A small contrastive image-text model, trained from scratch: encoder width 192.
Rows from block 3 of the image encoder of a small contrastive image-text model, named by matrix and row number. Rows with one number within an expert belong to one neuron, the router's apart. Each number is 500 + 50 x the weight over its row's rms, rounded and kept within 0 to 999. All counts start at 0. Numbers have three digits each.
Before each expert's rows are labels from the 100 images, of 14848, where the router gives the expert most weight on average: "colour at peak" is the nearest of a few named colours to the mean colour under the peak. Only what is clearly more common there than usual is listed. The data: rendered rooms with furniture.
# router: router (encoder.blocks.3.mlp.router.weight, 4x192, trained with AdamW), inputs 96-191
# up: expert up (encoder.blocks.3.mlp.up, 4x96x192), inputs 96-191
# down: expert down (encoder.blocks.3.mlp.down, 4x192x96, transposed), outputs 96-191

# expert 2
colour at peak: green
router.2:554531514525505522458514460525503580461447566464594497508504448449533540442569474448525416544504526544562485448468588478482487515515577494585424597480444471402469470407515527470557502530439568499460525474521517500481490478427504551522517487619535426530508553630543463431478500604446501502
up.0:531564439461527554496537519507477521458531519480479493451490488537615443595482404504516459491549518517503491501536540443395446498568524518542596451570490558463505489559529550554541562569511511384436503538570496476446416468435458561508446451470535633540460540501516553514499420584448455531
down.0:511455491486474552523444537511491477540467458488462503489522574479582489530547512556573522459511502479484619567552495563455423556478423480512561499433586494577380526512457442487438546474514522514440534431469408572516520497445594565494530488416492509483464352577472550454531482491512516562
up.1:482536481438474438444555596537473514505466510477512505331476495549468436504507457486500539507549406457440505421492494442456511458518536464553438389465513534480486472448520467579436453498512465462464527506460472513512518462464456560456552536468449514473589506543480492615428520492534536550
down.1:492500470551544534457445550409552613520611475490542545480543492567582466468484437447461466555625476540478440500573440493593445466497504462429445488464466460529486499563513478520504528509468455519561506452521521534496496614470638440583577434563404550520449456429553576479496458525553477456
up.2:461499553532517462398520485498508405412504565510467571431511494554426440478463569404488538450493477520429532537441493476499416562486584487563494543519555442481494466394542443500622517488475473486491500428451491563486466510485615600537480473454603442417493449444511428548465510530501552524
down.2:431433564531520559481566467541530506568541387491558482499612464463525530572367480531536517457486515533389505423509525504472549501519472425486499498516565510471546535531485576521435529515509513409485470508547546566573456548561542480391460438439495503479559521460458493563571464532501498450
up.3:538444491489492494479488376522554567516484585532516449514628542515596543467508545487512510487545521473393472553458483435510543600494467472543512554458419504432585428510535484476565462510464462642554381464500505444487569485410456481575533569481493498544470529525512479428493464514506452560
down.3:535453510539494507473486554499457546546490473496480550495538509537584557532553444548545548419516483522502442516487462520500491463565520602486469476511412578538436471445472456509527540544533485520501604538600543507473445415415449468453474562424430488512556416516445569415387460476553476506
up.4:526433539439492612414386493464504563539521551614483492527512426499481449549495524564504533447492534519443494619483424439441514493464508483501440511552537585476486489530459439550613545525411515552470471612511565583526500538471572395494527510479554506471455537554555499395478492454503457513
down.4:545446483385514499420487586449433492508499502442528516491571569539451599492531509538488521597509577531517597403472477507483541452463530508483557430511464475520511513486498652493394465431494553461542450465545534610574489425465533466480491467472466453477577558431504482462525409468549517462
up.5:625455511462468471546460568502565570483441505515444463490536486496524389441464494555575411578537520475448593486503516541416522437524410546520397565471516506414454526588480470538581589489504466485474466520477550403429491440492490405515506507449403458549468459555505537438518559485463427526
down.5:451569461480502474438449481450385607470475496507526492538525506434484441548497542490477486547442507520565511585449546544529485558547547524447438550446530532528580492503466539572412515504521551569503510440542608409512464571566505539504527475531601472494396486384554522497491484531473467467
up.6:473498523463451548570435528469541547508566558479515586463398435498451530553542472476540391539496439441450547442408528482510499576580514446492543434491490575470520528564500581519489531560514598387496525531467507475413493587564529552605471523468519493512551592494507454464551381467445465413
down.6:550546560533578462477436512458479538535553528463577536460549521682507550527460576418537602493394468531486474437523539542473531499476460467550466597580493439496425493438341471476553467514508440539410378479542493456524501512498521526440518503502507506465543453564502363487490550490553550494
up.7:525481528449526512485441455480441462485426542495560514511453592440511549419500491559468430490462476521521550520561488454481523524476500476646509537447427577446501485513558339538570572518421533442502466442477505434534533472513512493566454558512492504518519437514610462566422448455593534521
down.7:479454563469425491505516475501577489536515353537526527547471582481538475486470471553493507565417521531501369416470486465563454425421642531550522479493555565458518437549473586488483510489537479460455497537602493422554532559530469447415562534552495531444523543418509560500483482592484463502
up.8:529465516476517545518420475581513488439481471603378479470523563578519373525505491477511494424481504583450532502471500558374530441484551544477481530519482426605585494567436488491460408484508489474545473502574573450525550508594509520476423484500536497518576514440607561437451592495447480479
down.8:485512523575667482500464485400486521487456475480358563395513485543382443513529567461583459510468534496529538527438513468417469471446574515547516510590441357461468575514469588522505531519509562443532457517526493493515471434465563423469519508515513481429398518493542494491560535496406542499
up.9:517608589506490444484528481548449495581615528488586547504510367474501497511417437470527427449520523465443431454486594440579438514534545474454489553557488510456553478467655569493574598532553607437474491431446440409503462497558473495510556480476519582453537483540444461618489558502444436493
down.9:422481556510396467498511537532487491455478593538362467509629588550551640442543535446460549411552529462445481539418562470482579528485423517435535424547480476476480439489497479537586500457489477452469501460465494494532585618602503485481479547486444497591517457477549538457563510496532387430
up.10:516481443562449508478466528523495472507588588542539478499567551499479597506556506494533505517376434471587511509484592460391454511452483468546564547621557510476529637488552405507541571545459519394483530429570480578489484415497499468549562525528519420554487422551469447449498493479474442460
down.10:487531433511523440554575538499566447507509511519456475453551572527514456519448564485440526440493561461538522520507409441552518510495518424518547546481607514552488511600495520504395421463554470526492529568505491509489509543538480534506469436479489510438418635531491492542462533484477577471
up.11:493494511494456486528402487553482499480469444528454407432474561541442606440472487538544512500427499477547497510500462448432555520624452505423421589573433490512531538461546540537515471550529566508468595456502482472478369504428513535568628504558564461477536595540585561422471492559431446506
down.11:468514505504480498613546536496498371557423524616459408518537500485543432553529507505380458463527585548573527531463435503481518473482518567462510500483493454622518584469518393439559466484530517514414465523440572520531572420501526492536510526395456494453477549452444478467549591477489462509
up.12:547661477480533515424516483479456440551429442478584421450516491460516563560581560540604588478610459435533448421484545503457468619430488458527510525470458507482491531417446576539471526474450513446502531462460499510476570423528519510512466430488574458568502556537556485503574533457563437520
down.12:460486511522508574429438393471375556424563580511426437474607389517510463547574559535463448529450438491417485455502551509499415500532485647523458525522501511423444533507481431532512569488540512455462549490533500454492488444550442552549514420480578610460499524521509501475497476481522590453
up.13:499498507444537469423481457542534444524549523504469518539465438564483396611494561531558490475482496524438562516536519431436520457517526454450459521553494530578476499597577512513519504476487441570527518473475364498410458504434525567577502515496441486566553538491500567536540403501497550559
down.13:508528526553450513498484521552462500527486493417571537440502505478598478413515487524459509417552494486574576469440584570551460476597541466502497481547557459517480406532401470579589463588466509407507587599469562586518543538499611519464526441529466546539411438470497411531459490516479475529
up.14:646439405502468504462442559542419520486457550522534482568485556464557502452598578442556541548401536442550588472503427493446546513563518424545607448458458619532498475544480421494500454518516508422366553535551511518490459539533539488489482559433498414505503529574629581485495374438481459583
down.14:602523421512522458524331605487523548569547453450446537440576426471479461556524501586490498500522497506494433505503510430551451534448442526461435531507486516420509528520604572462442548547483506560436408602504518551538501424517577494501500542543547449480560473497501488507484568464444442466
up.15:483544554457467521504482492513587439483485533514511470483475521557453590489499498523527477482471440608416498457404424495499506578518581521503479558448483506485618412491558436445455489558496571475554502573579400521491421391389553554432467501581544482446495536531553515620550451492501509563
down.15:543609454467502572504427546437451545462485380507494481516348468432421518488439462481571555455536482483615510565514515464435479449472553439482498593542528529490523536465481576553459474502600521512477539434528449488536480423476529468557549483554449483451513578506485458540513495565498597494
up.16:470441512457425533549481522621540550474498521436367527451598530496480509370405545413435425555470485503470462546504527634464563498502434524382517499455468471487514548446513532539411593474550536444578492569475593472476453511520513489538486529580542449441573449485374505492464500506485488414
down.16:551521486537517420558440484486501531549516526513511506575506520452528532529453482546567578481444514529491423468445537492512489595458518505562526504445503395524537400511448458507461551541386434498553427547434501510510542561460533530460522365481529429585474444551547513528461472406550557421
up.17:416503604544464480435528482566511491420508441520530490472467421508481535492385428517576548484476502426516465510619521451546468501459498528579497566549464503496408450502367459546526491412448425520446543578521458528456429591560463519470526435470438583619455511652532541466405438558428509551
down.17:513442442460505479483566432466433459580390579534475636555508580523501536446547535486433455519582538548411491512452425413487514555533530518580537408513551526516570507548613551432504503501564575481533461502442484554515489622461467575502517492444569497439490492506482531478581501575560453417
up.18:515511475516603516501460504462463467499490547493562504559451533441455446495544464500541535568558528486497516508485527610629572536528482462446414556419485395508516454442440467487497503594507505499502433603548631504549504515519536512491491550492537470498499491474478529465448507513433530456
down.18:466462532487488450515599561460528546606499402427480523539491538429622344573477436471372485488457496507489453499490543528572503381493512414551501518420483509453413531516498517511499490575443481562433476506521599521475514529478489377449526463551461512543409438518497539389495483525448495524
up.19:522363458508513428591479496396427529468530412531426574582564522549496455518498447522462507508492524577461491519466386450494557513530499576579483431545488491512597441478506494506505483507449474470508475584446468519543475466596458490496563488514498514594462621462517399480525506538569572445
down.19:482561504452537544572498514565579451533520432445579530500531455465540454595482419532466498454451365502532505469475431460511516604394485526534527552418462434502507488514532488473527491522484455580527512583526457473473543517487471506535457537567541513469412410526440499507422419521438533553
up.20:567454492524418539489489555480566600555568510453420462554487546494520498555452488466537548510484512555531507497601470469618517474447518388435503499459500502569424432615436435421475522400487444534413467495487449500444473474584511531446580605490469511565475551501513462538567477379465459470
down.20:609432472466425545408505447578422423482517518522484473511474558400537573543508535607476525530532521482445475555449449572491437513542572575434553403454551501514548391577593447472458511512466525485499538466497459552506519460481459561509521459425538554473555431507508507571434483550568434505
up.21:551538652515473538480494613501473543533513596452452522458483559496460392464508497413554443502446577508552451444444523555611507452507377575467481470440491539434529510457438443450518449484494476543475490442471455476521413534545474527434517509537565514491431529443521496465518557551484530529
down.21:505485445487507510569507459456475459418496412459450456557460447448509471465487501596486444508615472476464555493497560500547501581551528409489536563596465508520490532457525500519459555510506435544439584546558479512426621485406434479480483457534589451501518520553420525535531527480536427476

# expert 0
colour at peak: brown
router.0:464467395455482428420483588512527551515468475520448506452465517473546530421450576520493543543550475395518481513505607573488581458582566474481515467454474627529462540603500550542435445453563454525459536583536541556516551459582503463487522513504512489512487431507474474519524498466435522569
up.0:505503437363581533449484447580449553518472457582464502474463534571573514529574493520558511474461583379445438497493503533428610473532495526477529502539412480547543513461473652478486430453563515438438428517395481543501523531517484559542467429526544508507440546442481575582472504529523498464
down.0:603460413460381513558541503473492494535480567538509567505446467494474490526449498455455487467568463503634437461413506525512504451478451436515503442527474481572576503474469566449537510433512571396506530526501484475533437533443553423472542488497438392460539482531570562483505427480431455483
up.1:503557417536619462549448515602467429512367489558520532471510482544522422588464475499512407557538492525607430479543552531649485516470492453547481461449492417485599481451497546472552476469457531577594380604476585431514485458502513493497467392545514505500452543454508577453455538460480456484
down.1:521392452510552530520555582423437436466562483392539503515475555530631457480515488511485562475484525518470553577459510548577512468463500516538448453524449484406420585530532433484497558543370465547471488539460549523401460562490498500469506455506355509555529555488494573457497473542448471454
up.2:577448524547530553508436520467426401508427528523552539537461474560586426517526406559536581468527503547461537443512464477546507503481416486424378610435503469501501511417523485526541443568456568510423509492474594405494493510427521467475451519491498504463568509557537507515381509550502409471
down.2:448534532489510537545491525446421483467493503558488585583416475551619451443553498502447433527527529516459467513595547515545431595476472457620499569422476573453439492537477481475423489561418463463464474522538518493519507507468459532458464522407477397390549543445483572444506528517430443561
up.3:465537570478481487497496480440553514501534543545526494501468510467464473471538453451504441512435534491527522624563464434522501483459468579593486487496490496481519523460432436436415392585479467507489547478489583474500586497574501461416515556481429544477582487424646458499552517353559525505
down.3:519425464510537517450419463375477476468497491516468503544480440462474558494375459535487509505437449496571528534459514510594526496513525488457492419426530503516534432585463533535555489562566446521538482470458455532475559555503435556563502560498507483519391478433516553462454406541531529583
up.4:527514475471508529451428436490486486447488627558493510472394573464410515536536533512506435527449526451507532511558441439585469514479376576517519514475499529478456481475426506525488545403525510546470447522424481531567503467549446470562532608498500482436449479542403452529503502504474506537
down.4:503471458488441523595504502564452423506598527529454531459492595482517611543524534436465453526479547581593597458524530482429542508557515613407639533513544438525527478506506497467491434407511583602461539486547547555556494394513519493529516553465434543482465524472419549504464560425428535537
up.5:490595523536522460545528445547496439577516505460548480538493515502564547457483505365561396465489511484443500502547501525472458461468460509461396555592467436446480540503508477522460502482526496498542472558491524435502523593512462466430559434557570581462433427557472492421419411518491503593
down.5:413525365526535407612562479482481516420484493426437518503588486551553536498465552447504590490467528518576523509500485524512569538562531455522590510502471493521516629514540436484497536506500557498542459555456485523418533515528570559517517434452432507357497517474574536504471525466601493479
up.6:489523486448527460457468435437541528526465499622446488522551460447447559409559485521464453536514498513664532506554526476547468491460427511635416448466593431513520513463437538437417439550498434496504518505488494452544479521543509524456535463524476484471520525482604496457499569545507564521
down.6:472549437444439546474520478431509473515453598447504488445542501474512509567404548489543523513518434544439477514538464604441557511569530531486546453495555463537492638504435543545576472474489527596576375416434572576498610430513505575519381504392488500552499575477556453534475479511473446484
up.7:396489567544486575480478502403392445483461493517603510514528498454544542478558471458538495449604527495481395535501517533539522394500534531503432489362464500524418468525487525470517536488555542490562568465418549400471586538458560531615438576448393560445516432437538488526532480459507450478
down.7:491617444497533483501395493548523539482509484541493481545551566553493465507484539499510466458480465503520543558447501498506482420465442497493410519383569487609501518479591508421513478517569461540396474437431558431541515515438428494610508571477480480437472421471516520372593474503534573508
up.8:431441629485522590466572542473461521576448525483526494548519463517465533497539497453476533510474573482469552485498494591460525429435416535444547518446515494499525511612422463422464495523566511509532404512560444516406490531620477487569540496452465661489521498512480541456499451548457442500
down.8:438501495586575574438663493436463432449482505507498395493475458578518653557465517415476383507479516528536514529503497541496464554622537492497542601504562546455427465501526425463484563460398495465419467470452501473445445518541520481487530529543431470445457515568498432473499606504547499475
up.9:537542591554529446598453488454566424405461497501491484541454532483500461482447468531441503570556473503426449441533497596583454478460418521475472517382498423628486500527347595613515571544447448474524500506463593505490480482436448471532490479421521473506471504530554501496572509507473547449
down.9:575465501567503563466515512501486581567478484472604537530565457430458398489536513492459406417490511489609503552418393525497451383475480452520540477575436506503468414480444460542545459577423614549498518524555527563532530470548498501457557541546409484505527490468540546497505529536449504455
up.10:487423517462501505517503439451493495510419577502528477413455507475441538442576509519545522569435467532448525526570450537469478479404491475500550452555464524434573531471456459550410456490524447587542523579443579529563471446460528492485490508462582423444529519492512455452464537514555502523
down.10:504478449505395419449462533536609605459537475494345562496525549518542452476537533538513510487567430541478439510457547468470537550505548549514530494478519497468491531479513519569460550529442437511518541482606531520575550519454503460511497545548475546443475523520526490488570455382528523459
up.11:533518488559523519555526538557487621456501448525551617496587524524412576565554462609571451592529451481514404480547458468512460349540462465414460442441480475569555577505450553540572528380473461437507521507469520500487512461532496498475541457523533474511480541403444550472463533474557444499
down.11:584459426556514581576525560541453410480478437509432445410389472422519464510496532452404497552411542501530511592515505522509423545493586478545467529431476516403509502536524526471488424453515470472466405434406567452518522435490476487545534538544486449465573626566525508414549547477470558532
up.12:501386532541389576524388602512453625553531518531449423482496535542486605492582523493544474466591500563530445524496535574499478539575532501401556456557498484510526506499445438433433502446507569368458558435490493629599430490458474529537471517531458520542587427497502360505571584396470466518
down.12:434465443479486467497459454501594541456494498411412540533438479416580418417470495441420443432524461484512578608535614495554551542422460488550398527474472525428477584483478447500531488564406399585543531507547556599519575424464473498568411553506514490476516516451577532510494472557462466497
up.13:561442512532607521477519444540464468497545599508520558499473439503509457516469419511459519585555549535490532526522487502510423558477459544527489480425444406449488486491537509425465415479465549572438453560512634376496477555486481523440475495510517521547479551533549578480506483436492490451
down.13:464526525435634515473542528388518464526583551423505501548435437483555458542538484529518405447544524495566570513424640485648559530451523483562432587439455512460473500515409398532528562591493507526442511571487577583424522394610470450479469483529445522504445553570541557469530548491453411452
up.14:560441494470558471475477461418587545471458596491430505476501438546444455537540450539539494534469545467474453522490459551573439441518529570498522514402539613455539539459468443511484466513547472610538550448642490517398459560552497518526440549475538480456491466468531512471481655563485485558
down.14:515569509489422510475587614505486556483563528498486470443403613436536487564462547459498439440536459462466544499528528502430532529448500487418515450449464525475489539479457517478486473469469508445427515549476585517521457478497546472454537585558440421573494519506450451540516428384528529460
up.15:482406456493532484533510436562531465449491583510487574381420461659481472537573561507493579551545465420461483481578452481449582515545476537470469525558459531561555545506500582583595471485421565519483469531456487471464598473450493516569376429405462475552460572516550530536506404441525478450
down.15:558571472440509413526520424601562491511509467542528476494511561584468483479496518559498560519513462474598532547642552499497442457478573515545537530418423482457566541552446518479482452468537489413456471510508492584500428367479682467531442483485461498533482571472444535448447612487503398441
up.16:520460512553494512480465519585495551497586499484545504422574515462486576459556464524584438564493497508477510452475562440446481588537546453503455499405468588490582525432487474430324587398518493441473510491601487452479558487560528472469517439564461417489420522532507509447447516435557481418
down.16:607566475460534466521442529525476602416504448511469509516381421390448523419383601524498524539565473460550445549516543442491544446436491452480528556450461468478462525535520559564491520628506534522498444513409490473505597477422566464487559593453516503426516511502489505521544544540528463440
up.17:527554465421405426530376483598513533512478565532453503424558545438472531437540582434528478558483478508473452512555566557502471545510446496445441483520476542460475451540491488560448540472560422447511538458543491441468585487547530568401476563576529513472475357415590515495638594508504535585
down.17:473473596476462582446535602544551504497460433444462560521452378457515479531523494523527568464641597526474453544578553435576521436515484581554502403458474509505432421577393479463535520471433492582523419556453501555492525490568547509525506468467519531448392446500495488466470565581528474538
up.18:473535481408567442418468435567542497456535646493525552500513455484505489497560534538529490506430526537517566536494485444523377529559493544436520498498396451423465515487416555455480623500528464556461528504640463470428523447543568379451540436540521491462472570537462558499435567446403543443
down.18:493474427513470470555492499393442397508474390500450445532535496454494479548548420514401529460505491584427533495504492472557467525439520599511471591402494547533512594451491598496527462563525483512554423474449512525457489472566465590490490547507574438496476580480570499483550475665498443620
up.19:514459460534513359465471404599494450480472515469499472519476481425493524385487513525445564554452367489497552545488619541587518528525469464499437453514556451548510525469535434473561460493620494521465503477561502562581477475471558502459544502490598467536490479479498435552527441471504527505
down.19:376450552540505597480577537506522456546533508495528474597499441519491532532480518513493406457476495521546512545488464429461538460471482549475567496439575537465430483542435522507529562546494448547428478548540474479467627536434414400507480521540497524459498420444481546405517599572454507533
up.20:424463496490544505489500452586555535451536625458525568543534518491571567500444500449379409538479545450473601508475498445490507446546507549529491468442560528508522516518527440518499487411500457567451513357572508567467482494525456436511557467456501435416507493559549527448482512512423557429
down.20:507548490466503591472658548576525521555446441441483475397407551473510377492545520508543486545530547461481487478437492546541499407487494476491488504522510499525501376479486484549430588489503578573502442636461571527520486539492527525483391433541538385453502516492408531532438529575508489488
up.21:467492555431402455505480570570470568589486533544468487498612522456466565396465569525442520502459500513596485523494497520444461591564583574464516526533498516402466476513498526533472492438558481449520489620563389463413462408463535441530480440515477488493436528474467557497456381427488527481
down.21:518532540450454462642428428466484412462480495581425533501522476551543448456564517519512477550487483460511551499500448571492495546440382506556439526489497547546543518505479520555443469528435445489542574493457485459438588482472440578476536528419555455572531456593469463496531502487503429474

# expert 1
colour at peak: black
router.1:492514499486515569573587471512537481537561489569428483554478411429516528559387549457521513389522424518420501493460517466513397493432565457537538503435488470489561501551578429535468558427586458549500469449519480488539560502454524477455515470490462506530476573417583419521632461483586463452
up.0:511549546487494535517543528495514462508473466437542524430626522526568478520501390520517450439596514466449497551542592487600547433488549550450522493556492479474488482516455461554585496570500593456581486422455562513564435586497515489548520412528382537510527540469522605451485432423512380539
down.0:537517453553558427489545483484528498472483491491532512497534496480519586445553593492457468564571383524583538435470500506544466462561410518527461526406605492514439494555567592359455557437495513415337506537589555490431559497507403581450482515493518452433420445501489576505479611508508499437
up.1:527503522506414552403419529416449520449448509465566535593422552571540554516502526410470431485499551451479528602570545541457559459602485500492530600561506508474428430450505570536523409580515510480483532485538506542541507518509407530529514511519586527415496451589562442466546498496428492572
down.1:465538567421436551468517558447430504469465411491501426481482510552442460425441503544456472542552587542547502563554520506539501513520553468481469526482584537488509497434502496483423511530503508487471471486492460506576482439512439485546453519512436422471513429504459581445472424675430478546
up.2:481461510449485560434442536558585462532411523459458482630529419591418486461583550595506563451593568457489587407514469547505475480473570472573464462508508467436544548462520508507446432517524560508444448577490545475478456444557612476500467539540508448510508508492442530457465464507470493519
down.2:417510573482489549409589531503623558596563460493528438464548482384402403477529551507496458470516461559535589396548467450548519411512580434402488478462526554497431526514407565543563491508477508532530501507472524549470540558450462483443532498519364564533560482473504476487451520578550514565
up.3:548527598504429526414490484565400569498428491529523524512557454558449543589522449521424496663436558477481504509505542488455501429355585494486472519589463470497533499421413469460468487545498598467407575488509472428534477471539498533463573446361548489537584483483509601423436439522472472492
down.3:473529541490435440464554441492531488543516491427382491468528506522536468502500523521631539479498550446487487439543507581456560556505527510482482515507519456557542442566504487556495484579412445493629496461512444579549453464503487524559456528526517409473500435522454479583468541571482596494
up.4:472411302465502419485536521492540482538496464536478521560537432476445472537429424500482515489427435503513491485541540416540607584444505498448491328489448456575532508557583419446452544484535522540562468547458542501467583451516471514435482569419525543445517497432490544539538512481529606506
down.4:468551643461540513528458536488510495445568527446462517448421563471540538487540554499410551486472505523535500521384471562482497394515469543602482568464522535428461487434465530560575492574440526527473490494591560505540469572361591516590552538490450496536488530530529454470454474431505453488
up.5:564479410488562556543440465505551430524517499507462547481502561492535481470504495534517363535518544566498466527513460514491462519626480588602421422538435533464471423399510622466451528461440552485537519519443493459544593437482406444536505542472464530548503431521529546419481500467507557520
down.5:471489433501502464568557479601423474546530494547475522515563491469494500504466506583450441589422602540574492506475449446458500526580562529500470476571462559523473496455535538455537439433512538417615441477332486516490456502559489493580518465510429451495581498453475522474488426473467486514
up.6:576572516532528414437565528409540454559533543451480589466503446566424481415498467452556483425466415481424427534420560503563483484493450558543447426378591523564520558483486518458566552557512532514503529550571482454439428531562505511445575486523554524472552526495498458475531583513548577450
down.6:489473501561430526543450543575472393495426595528490437464529524539581485631517586512525426545508432517595435488566494523504475511621457457503408571471520532518499466556556501525483488560529479443441430431500560521475532530508493511571515473460497586472552454519440570579504486422515489535
up.7:429559421479535451474505495485467468516508375527537463505564488489334436561505555472571503508410426542460471415552478497514510538485404450556431411457585519496515457531529551449468482539520523422533531472469462533560547487385558508445477521553505566450539462516542524482535512470515562530
down.7:436437622431553503451452511505403497464451589557452519530541525508533517528553506496439520492465559455538542527439450511490489423497543526548559576543489536466586443496550398572495523463487609515446434540559520504451494515551492559555517517449481581444430537502500513435506430502526567614
up.8:490448391433444518432515535549381428473612454557522550466512419553512479559450507478503487438484501463495514480518470311545553555573466523540528467524534428489506474560631459491542492565470546444520554616544442522477493467504454477412540517535431461538500529523456589569482466483453489529
down.8:511545514544481508537540534552472632513476507462496499485539606509611506584463507491452555496503581470462456491526550653481448362496480468509488588444518543627483422513539435421485519450532492498443484506463541508472448606523492517478516526566487484513508446445474499489575512450481382393
up.9:502494562528657501511557476594534529540518481560464462545472562476440572483396467455486594479479552432505394517507471509551449435482468453454533537606633479473573507476493526388522424470503483527490483484527503477507519505436481412466571431569580468516604473408564436445507490414519502503
down.9:506459516562535488548506499427484514522546448524445505554482505627552546438551459452484493410476549554473515534391445520507498518549553568561514539560566487553438590444531608556537444589573527480456501520501529480525543496476502543510435531425499449451505528538459533507439388521509533468
up.10:448551401463497496470544521490527403527540502473514536509494516499544459505541418450591557529534504502522521391444387445460472538445511432474522488461554505545555555528476461534465570394547446492526509495500441565458480478499533475523470478459485538487526545541468466420512546517447552521
down.10:522392626399535495460463518518516533521485465467514459668547439489566482519507483555412518476458532579456450588486528440568452468513481557454484496534536525451527472493541562501533482471493497589496450454623615508521514467461490465561510522517543536482505479526481439553386468442489400557
up.11:633500482487522536578529550504485571383483454531475529495550537472495519475487553539514495413490483514575456469517507522564458559527450488463498475567460559538504479574529555446521522376460488370500483511506419455484531456571508489445562542483416465475501466454464526578573467456458501459
down.11:358491476509501583370494435403462503452485510584456490478490499577490519460512473554526577529436587427478585416447470539466488480542522526499456426482442527527364519418540496530483555486515508531507461612522474477579588487518530500430527540494597502539452464531512489454474579561473516573
up.12:483557477543445511513513548535520495544571430466436503414497552473485528494517466532515494602485459514527467481539607449492521493458564495430586557589501474494503485516498540386488465563513494461460549458359520475432535432530448508497527576485474517486571541441438629516468513459574500450
down.12:528524423412434560468461536449523481504384460513532363506524542483452521431458447468520418487438528529526440599540466607573551418585436512525442478569547576560556548436464564462531524555565567539597445473491475623531493474459571508493543527457573509497532493461489654514444448532512541523
up.13:482463533581608438567493434526517551555562576520474504464592659517588463490427457470543490432507561464402600520488558462523505563524471477513536564583530418565530520495511515477489477546521470441493483445498539519524451538427556433555452551460491546490474505562517434486577523428567473492
down.13:505555538465517431529463521498494508455491491498375587536523480541549403488469485557474492369548515486471507580516493580488512464497518513551456548516475429494537479557473481503518514523507498450460455547555536462447557550434506524509483459401453498517459485483530445528497481576501538461
up.14:535482470541388564530489516550470392526465490525499579474524586476525466447524441506498562402508490458457567466516500581416546457554432410473529518543518499552509520431467437440442482568513421521574447587413457516593495490460480554531497560442459452510464426550512589531595521554450529498
down.14:504539506520540505454438559493485570410521569480503507523607420598541527488475517393560546560492521436521422481558542556535530389507472563509529461492478538501445482582529484439507430473517551413465534391528485504444448539432532471472495529501436564422514426483453492497407547577525480472
up.15:467508458486582424418476511496571475475507510559440463481467465539489490522589479444557531421428413443446485429477536521462448545462522587470464474506530530440549551606499449528492480509498475496587540552506525501511548550517548538462441552487554494407521445516520424534579570519511565446
down.15:466515515541532524466387493512427464460494507461627604439535539406493546462475514556492497459520484558477527503513541528417559524551487567506580538498447511482485563511564476488510498504422604463493405453475583432444494482531464437486562528462490523495526589480489500529501432492478616547
up.16:552467488461523505520474509523443541547445535565532483531560578408433591384492499487535437566451408492436458465472384481540564529499570522414529479542446515494564561497489588471482560513506462473462482542535429506542460521509501485401441539600402512461511496478556524430453544513511460494
down.16:481479467589570483525509530516472566447473444409505419451399403465438559392475438549474577561476482540537492481530544497497507477387441499502521420517431528524523498495537488570539391422516590536527587520609467535527466517540503489418475542510548495530519487424408476614501519448509500506
up.17:531451391469420497483638555513451504493439557616508492469511522523502403425551426575581514470489415428482557489459545542493508522461466478454522518550440507441481522416492412431536566557417533486585502535528521525482561572511384537511472439448544537484625520466488449498492510477542526467
down.17:501570415579507487518569520612508562470505509467589500477548499544545571619458515508438579559500568515468501487514422546486577524557500525429476466406548482506460522541503427525513581532442428425442563495499543494532478545593541569512522506477490559509494534429473474511489594436537418624
up.18:524534530623517518578569644462480528468462515421553546453472516518538467509500568413532472541519453546524638505510536459542471487546547497541516524541468475496560523445522422515593457557482450503347411482437549392569485571581533490519536585505532431448421437449473585508487505526473488484
down.18:502453533555526495455387386547489529521462472635478453500532467442439585501611464655462498475536518447540495526538563440420562472484468511534464456572497544522487526425372514553403551469543460474480537505502449465575523491513480493476527481534478449519486591467491465443552462490462462475
up.19:495494482482461477495483465595512557456565508489409423555543447558518561535575534466529536491568477423428371554524461539451438557407516585448512573461570609498475512518515555506468464443521493531556473403510461482459543561462482503462556447461469587560524452507459450461577502464535552431
down.19:430447509528598524500654512553583459568413383521502539543473487542542536616486480453459443471550514523541562482477486489469546506479478555449512526603476527428533491516544587480495471525476559498434519497537475496446593486456471432489499465507481440507392533480569476477498503577482546585
up.20:523535426511471517453500465489472468501406488491445508446449574508494629575505443488526592501543564501476368540488460443532491514527518547426579510470512514401546435456458571521444508454560395519534489541488500514463551474538413574515451481427512521469553542465504487600609561563526485515
down.20:464501440433539504462573573431444377509462508514485526486431561527518478480426474440436503451602487547485525488509457610555571527454488565511494474532572453440447511557517558417370557416587446548469461490454452501382568508555552515555495500508518553530479476558536508538485584440496526472
up.21:513474463509521584485487456490482539494493531570416542505554522498507548505497465453500526492499551538469627478476489563510451522453477450390494509429420547553414459481472549542508565453531483514541456520546578431456511465481567449475418513494470472628471553552530407498540488395501486511
down.21:528463487466469548574472518489497547611506398485580441465539502423518460529533501562482474491492460433549518491515570411534568634509575488511533584576507502552569490497456522467560517448454423486491543573427512460529495483471479552463496531509536435483455577564598440498497486538473520575